Weights of a small contrastive image-text model: text encoder norm layernorm.
Rows from block 7 of the image encoder of a small contrastive image-text model, named by matrix and row number. Rows with one number belong to one channel. Each number is 128 + 24 x the weight over its row's rms, rounded and kept within 0 to 255. All counts start at 0. Numbers have three digits each. After the name is the row's rms in percent of the matrix's.
After each channel's rows are labels from the 100 images, of 14848, where the channel reaches its highest value: "top examples" is what is common among them. Only what is clearly more common there than usual is listed. The data: made-up waving flags. In brackets: how many of the 100, against the usual share in percent.
# convs0: first 3x3 conv (encoder.blocks.7.convs.0.weight, 144x144x3x3, each kernel summed), inputs 48-95
# convs1: second 3x3 conv (encoder.blocks.7.convs.1.weight, 144x144x3x3, transposed, each kernel summed), outputs 48-95

convs0.28 084:128137142158076135116155065125105155120112123119126151136100185111124110108132135105152131180133108111138124147130136126117123138134105154088113
convs1.28 071:130152145101104155128098126095161134107114085103145123123151144132158141122151116178113099115133138186092129138163122137146182108123075113138101
top examples: blue (80 vs 22.3); green (58 vs 22.6); three horizontal bands (25 vs 6.6)

convs0.63 090:153120122161114096113096085151133100100097117117102113146134135136120104123102115112125094114110147165080148138152107161152067147121155095130135
convs1.63 101:111106071112127141140109150171141089141119121113095089147115131122095129117104098108122117144133112109174101114113148188115133131112137100075107
top examples: green (48 vs 22.6); crescent (36 vs 7.6); corner square (35 vs 6.8); emblem: ring (26 vs 7.6)

convs0.69 121:142145125163127113105129116104118081124157111124117140133142116074131153092146125161102077092145142133125148143118123128117201131110096121126136
convs1.69 133:140149147124103130169143143122149102118109136148111113111126154102083121156141102143117100125135143137132117091105136131144255113114138148109107
top examples: blue (100 vs 22.3); gear (31 vs 7.3)

convs0.55 092:128151134107145086158125175158108106132092115138130117094139114147129103099132108111112124118130123118116115130201107135124119139125147148149125
convs1.55 081:087105128116103141119117127112115127129147120153087112176115178149111132135121141100146134110130161131143155153075133113131098129108164094132114
top examples: white (81 vs 22.5); green (46 vs 22.6); flower (37 vs 7.4)

convs0.33 088:143119103136099159106140117135060062107112121141113161165115120099151142101152133091102122139104083121123147112106121127105120056116095139101124
convs1.33 106:150127120069130138155122164107127134113115133118168155139096133104146138185139121137122099142129103134113120114178144149123237155160129131136103
top examples: blue (100 vs 22.3); teal (50 vs 23.2)

convs0.83 086:093127140159129100107128125106111078105131152131138166142110124124119084117101129125120146092143134138138130140105176135117120143094128129098161
convs1.83 089:075143129118105091101142122102091129135127098127137128149149134111143137156113131181135136117105128089145081118150131182123141138147102120161122
top examples: pink (57 vs 22.1); gear (33 vs 7.3); ring (28 vs 7.6); layout: border (26 vs 6.6)

convs0.115 089:098147105112145130170085101080090089137122090105115096107104133113139131148129127079141143119132137123157124120157143186092117144130095178122113
convs1.115 074:133105131117097143101125143121070138118116098153169134122113147098098138144127136147104096131125127102071152117107129101138164109181101135125137
top examples: blue (65 vs 22.3); brown (49 vs 22.9); triangle at the hoist (28 vs 6.4)

convs0.132 079:135101142119113154134138090152189126116102084107155133106159125110147123153122118104118076150138105113162157101166096087140139097143130127129129
convs1.132 064:119107134133120123120110124122146143171129105117066186135095127108139165095135123120108153154164139101117078086140081075136083122139094119134118
top examples: pink (68 vs 22.1); circle (39 vs 7.5); gear (30 vs 7.3); layout: plain field (26 vs 6.6)

convs0.6 100:136141104127125164114135144171131108135114131121130084115104123139151111154121143140126132103122091136133128180081125132099104123122090113147123
convs1.6 087:129149141093082109137129139151081120096150123183145165127121143140131084133090129117144145106162094107129139134145083141162090104106122155156159
top examples: pink (48 vs 22.1); border (36 vs 6.6); saltire (31 vs 6.7)

convs0.131 109:174134140241122135120115134137140051109137098157100145151142127147148118121149119133140121082119109109123118134163091136151110081123114127120115
convs1.131 101:103140103162135114102142113113070168149166127119114121137083130131120114140108117076113122122136139135074139136116124103143148124150126098104099
top examples: saltire (99 vs 6.7)

convs0.4 093:126126129046101114128122203119153065113119130133113077114136123115141110107115121123090147125114147140112141153077158143142125161095142122087119
convs1.4 105:124144099161132101091141113134126128152135091158122121122112116156118121154109129125131136135122127081075117134110143128128102089097134141176164
top examples: saltire (82 vs 6.7)

convs0.61 099:139125113103132123143112177134111124126107091146142158099102096099139137138128130141126105121142137169112112130109111145159082128116111119152118
convs1.61 073:127122125106110149146149147174149141163125119139134152153095118111112117127141157132117183110129076108110092080133123155126114130144097108115151
top examples: teal (79 vs 23.2); black (51 vs 22.8); pink (48 vs 22.1)

convs0.72 087:179101125127128138113140125109091123125085153129121143091111093104104133114101117136069119137135131143111139125136108134080113111164106111100131
convs1.72 108:118137147137112113124110139148106136105165093121122144087181182113143106118127162175144083170129134106113107103113131139172105104141118148185124
top examples: white (47 vs 22.5); saltire (31 vs 6.7); gear (27 vs 7.3); emblem: flower (25 vs 7.4)

convs0.26 091:173123138134152083130106128138138113118089129109108066147116137096151129085167120105140108126135126146148104138108113127085093088105128134177111
convs1.26 096:149142155139116099120115107120132160080107116148125114141135191136118112150130110076106118147152123093132103139085102112137117154098104089126131
top examples: pink (51 vs 22.1); two vertical bands (28 vs 6.5)

convs0.15 092:149144124141124117126121143133074079098173106106141108076122063120163134124111114155117107142187118116074124132113109126130143151097060146115136
convs1.15 118:139140140084141143146089112101132124122121119105128150120117107148146143100117122158109125114151108125122123143174151110160138147136097151161101
top examples: white (95 vs 22.5); yellow (50 vs 22.2); star (27 vs 7.7)

convs0.62 091:151149111154106127103156138156162105172149130118123111139096173123146113128174136137100148118101169174116116122147153132169088150168129151141130
convs1.62 073:103143094115119141114121123132135107117116122158078120170138098157157121119117137107149099164132118094110111097106107092113111122104115156143126
top examples: green (71 vs 22.6); white (70 vs 22.5)

convs0.133 097:136120121125095169116166146117136172159126137120129145101124110108123126107108124136162182166144120100117129130154137129131148102120142142183117
convs1.133 103:121138162119166111110141133126150101151130140107122127114105137119153129155145111138114121099141130144100091096155122121001096114134100162130148
top examples: gear (41 vs 7.3); upright cross (40 vs 7.1); ring (34 vs 7.6)

convs0.1 096:125080119136127102146120123147118116079102132097144117149137138120107067125117155111109134105118122154113161128170132141115167096123137099131124
convs1.1 098:128115137112120103108156131143144143150176146144137143139131125094116157156104138165136168130080117156172134141101146091139133077109152102143136
top examples: teal (98 vs 23.2); flower (30 vs 7.4)

convs0.17 092:171148121124099128165120093096125186123186142158116126127129119130124121129134134088151179147160105099102139092124106105148122130132076106119124
convs1.17 077:142192146143105143125119114177113108128142092133157147105109129140162112129137119133163116120121134137146100107164171127128117101118154118145105
top examples: black (100 vs 22.8); diagonal band (33 vs 6.9); flower (26 vs 7.4)

convs0.9 100:136099147141131101086139098155126169128138137120126141126135144059151103125120102118093130114099117124091115095154057144127155157125102119147129
convs1.9 095:077136117093142128148088121132132122115148158170130099126103086146098155132076116119124149114159156111101118128101130100105099145143148107107113
top examples: emblem: no emblem (93 vs 47.7); offset cross (61 vs 6.5); green (52 vs 22.6); upright cross (33 vs 7.1)

convs0.73 110:148122114205145076096144172164158141118146111104130113082141160132136123112160118113107153085114130118129122131198153107158087129124151132150134
convs1.73 082:116141167127113088118097084115074142131116112144128143169133157124123104158102118095125137076144128121166164134100111110122093112110158103105146
top examples: black (63 vs 22.8); grey (50 vs 23.1)

convs0.106 088:132141150136133104109125123129131105128079106116101158114158133146144096120084120106149137148139142124112126086157089122104138119122112127141098
convs1.106 065:115149131124123139165120137149150158112129133144105115100121074109144198146159109098138114140112133128120140130161112124087094136080128148121117
top examples: gear (35 vs 7.3); ring (32 vs 7.6); quarters (30 vs 6.5)

convs0.8 089:137140117126092138110123142111143095124177125145138122133081093137136112116108139145145122104123114149140123182093156144136137139122097137176122
convs1.8 096:100138123135125098130146139152113107158115100116088146154082115106137143135118186144136122111135138100084096090156117113077128134119107131099146
top examples: emblem: no emblem (84 vs 47.7); offset cross (79 vs 6.5)

convs0.138 096:141126084121109165128121133128134105109114128092145116118149170095096096152122123093149108135158122142113140123125114140129133116103188105102117
convs1.138 080:150112151136153118164093113112140102101101085136142086164100127099103119116118111126134103090100123082145112127118114111171116151154120134102119
top examples: emblem: no emblem (82 vs 47.7); offset cross (61 vs 6.5); upright cross (31 vs 7.1)

convs0.25 093:110145133113136117124051135139118151081119120127124124160127154156101134135117124151115085110136128122219134125144089117151135114096151137076088
convs1.25 094:166097144149123144132086117121109147091148066111135120132147154111111114115142116145116123111107102094082130148105142109153154089125143109147119
top examples: pink (50 vs 22.1); three horizontal bands (35 vs 6.6); circle (33 vs 7.5); layout: border (26 vs 6.6)

convs0.19 084:136120145099157105137128103143136111103078149130113119116099141120103108132083149145138113121083112135091103125133110147137157084136160121159123
convs1.19 082:144102087079150134149118139099130143170115140109146115103122145132101124156126096158149114109119153135097104155147127096114170090143147146085113
top examples: blue (82 vs 22.3); green (52 vs 22.6); ring (31 vs 7.6); gear (25 vs 7.3)

convs0.136 128:139130143099090124119121097096125145135142118121109128115138131083127141132150124115102141111115134141142132152134079121111096153102095135094135
convs1.136 107:153129086131078145180122121104165080131113088135106123105113121072133099130172126107146153146096140133152133116116089162121107124135112125133126
top examples: white (92 vs 22.5); yellow (68 vs 22.2); crescent (25 vs 7.6)

convs0.74 109:159127126118105107116103139162157097101101095127118122057122119174129123128096118113153140090170145131104123118149056148099134103118135145108120
convs1.74 098:129146139167156125108110105096105153120130095099100090123113140143085156125125118090112120121159136090100152157100119099171137133120170171094091
top examples: saltire (56 vs 6.7); yellow (46 vs 22.2); diagonal split (31 vs 6.9)

convs0.87 088:094094120115119156121139144115158080093124111109115119165079099148116107142146119128073091127101140162134122082127153175131096126115130108086165
convs1.87 075:126124158136145103094109114102124105194168106131145095073163121118146111124138168145131135118156117103111115102114155111094105092143109113130110
top examples: pink (47 vs 22.1); triangle at the hoist (27 vs 6.4); border (26 vs 6.6)

convs0.32 102:108142124122105159112112131125142086101087131130150134110104149136147084154115132086139112139124093100128120148117189106112091149119141133143139
convs1.32 084:161116167133104106120148121144122107128108110134118125091150108140100180141143153177115131127099156122085162150150110121152116130092121114147123
top examples: gear (63 vs 7.3); brown (47 vs 22.9); flower (28 vs 7.4)

convs0.52 079:166126117175134138131105104111132147118081129150132133124112136171125103166106132111114170145105118134126131113167117107145080083118118136105121
convs1.52 105:123112157076145094117120110174090154092090130114139111111144118119136104150123095112126091099165076091150112126116126084074102107114102128157114
top examples: gear (53 vs 7.3); three horizontal bands (29 vs 6.6)

convs0.57 150:133133132133096154136128136113104124140111116123133130139108116121139119112108122141117153121125130134141150127111119140129086125122118118150130
convs1.57 151:142133110114132124102137106113118133130134112142131117119103125104142120138131128134110143167095116133119119105127113107130109157140122112124131
top examples: teal (100 vs 23.2); three vertical bands (54 vs 6.7)

convs0.13 105:167119107155123153121120123105103088150087068113128086131146105120111141121081110163128105100159127112101126129175129148153098153100093130092134
convs1.13 083:124127096126124141177140073137129093115128168123134117137146091130126101129161126176106148108108172097120149138131150083154117169132127105096152
top examples: teal (87 vs 23.2); triangle at the hoist (40 vs 6.4); two horizontal bands (29 vs 6.9)

convs0.95 081:132135124161115066109142109133122158105077080170139145144091148102109104136135141139142091129105118106139144120190106115147188088157108115135104
convs1.95 093:146126122066112109147124101138098127161121134122125105083170147139141128140085158163105126138096111142116144112109154155139213092140145093077146
top examples: blue (100 vs 22.3); gear (45 vs 7.3); flower (29 vs 7.4)

convs0.22 096:109122131100129104100104134159123082121087111121131136091106119150129110110067124096123143146133113148085131143129104128138144153095122116072127
convs1.22 097:109139147153128077080123158106112117126136123123135140131138128158114110128140176188102107107112117121080139137141075108117116121147107142169078
top examples: teal (55 vs 23.2); black (51 vs 22.8); saltire (36 vs 6.7)

convs0.101 123:158124136109118139099104095140189149101062107097133146055130143147136116141122136126152159121126117098115123093160107109127111104121141119145115
convs1.101 103:138127129147099144139157145137115099152059129129127118146135121098089115105175103133143112124142084126099093157167087130083127110098087123118116
top examples: emblem: no emblem (98 vs 47.7); grey (66 vs 23.1); triangle at the hoist (65 vs 6.4); offset cross (31 vs 6.5)

convs0.10 098:149144127070123067140115157137123140097093138163125074133113161153147147157128156137120147143137112150167133122137142101143134080154159130122134
convs1.10 131:112073140120109104136108129141118142089135101131119096079107129123103145136102126111122085122105120162060109125071107133174086090103128157122112
top examples: green (52 vs 22.6); border (40 vs 6.6); flower (33 vs 7.4)

convs0.100 091:134128118062150060119129128121088095123118114106139107072089111104109109161100125119129110128133125130135107117157136131116115116091110126076147
convs1.100 083:136106099104105117157144128112137119155114090144121160141131106114140123114142108170160200143121108127140115143135096110127160107085102122136127
top examples: teal (76 vs 23.2); star (50 vs 7.7); flower (40 vs 7.4)

convs0.66 101:115129130123092107154102133112122084129144117139159132149128118138152101081112125123125158151128097146109122097113080125154120136098087156140117
convs1.66 074:115148130085159111136141124116110143099140117130102132131104131130128160140096103093132140101129120116123131127141165103101117119133084117147121
top examples: white (99 vs 22.5); three vertical bands (42 vs 6.7); two vertical bands (25 vs 6.5)

convs0.125 083:131122116143135133114174138170103110152114116095103136128143115165108165106116098108135139132134127097100121158155139121142135143096124131106123
convs1.125 084:133162111098137115130087108084130187114128093132169136118134144137149129110096166160207161131117113128128115119112141115117108133174087094133128
top examples: teal (79 vs 23.2); yellow (52 vs 22.2); flower (37 vs 7.4)

convs0.0 140:103141122197158102127119115135131174137141108125128106136132129107120179130144141129132122096120123121167136128141180144130121135128143133181137
convs1.0 124:101096126156127082136104157130094100092088122140075131100113126119138106171119111103138108134186117125114121135113113124141129093105123135120123
top examples: emblem: no emblem (98 vs 47.7); two horizontal bands (58 vs 6.9); pink (58 vs 22.1)

convs0.21 084:102128134129117105129135133114123169139099059115104110096136112134122149103094130125129158138110111112122141134225152135171131059099126130098130
convs1.21 118:090116128055108098110136102128124165096108105155135100101118121112129136144110121110125143123134152150098151111108146108128128092115137141048149
top examples: pink (50 vs 22.1); triangle at the hoist (45 vs 6.4); border (37 vs 6.6)

convs0.27 088:133146142187118123111157134123088144176148129135091151141115161150125073101142116114107162166113126106113141147172118130146104165133125121155099
convs1.27 077:098116134086161102128088100106102125090134134075119106144115150102061129127105115151149144069154122123102128120126126088128131142173110143123119
top examples: green (64 vs 22.6); ring (28 vs 7.6); offset cross (25 vs 6.5)

convs0.42 112:127123135033113096152140190121127107103116121170123081114133159125147072136123136119149130141114122134094103144143076143136100115122158129111168
convs1.42 095:107137109129116144122166122163125142158116131124096120152099156159145133104167131127113106121118126147177153170113143121175120141143158127096164
top examples: green (50 vs 22.6); saltire (33 vs 6.7)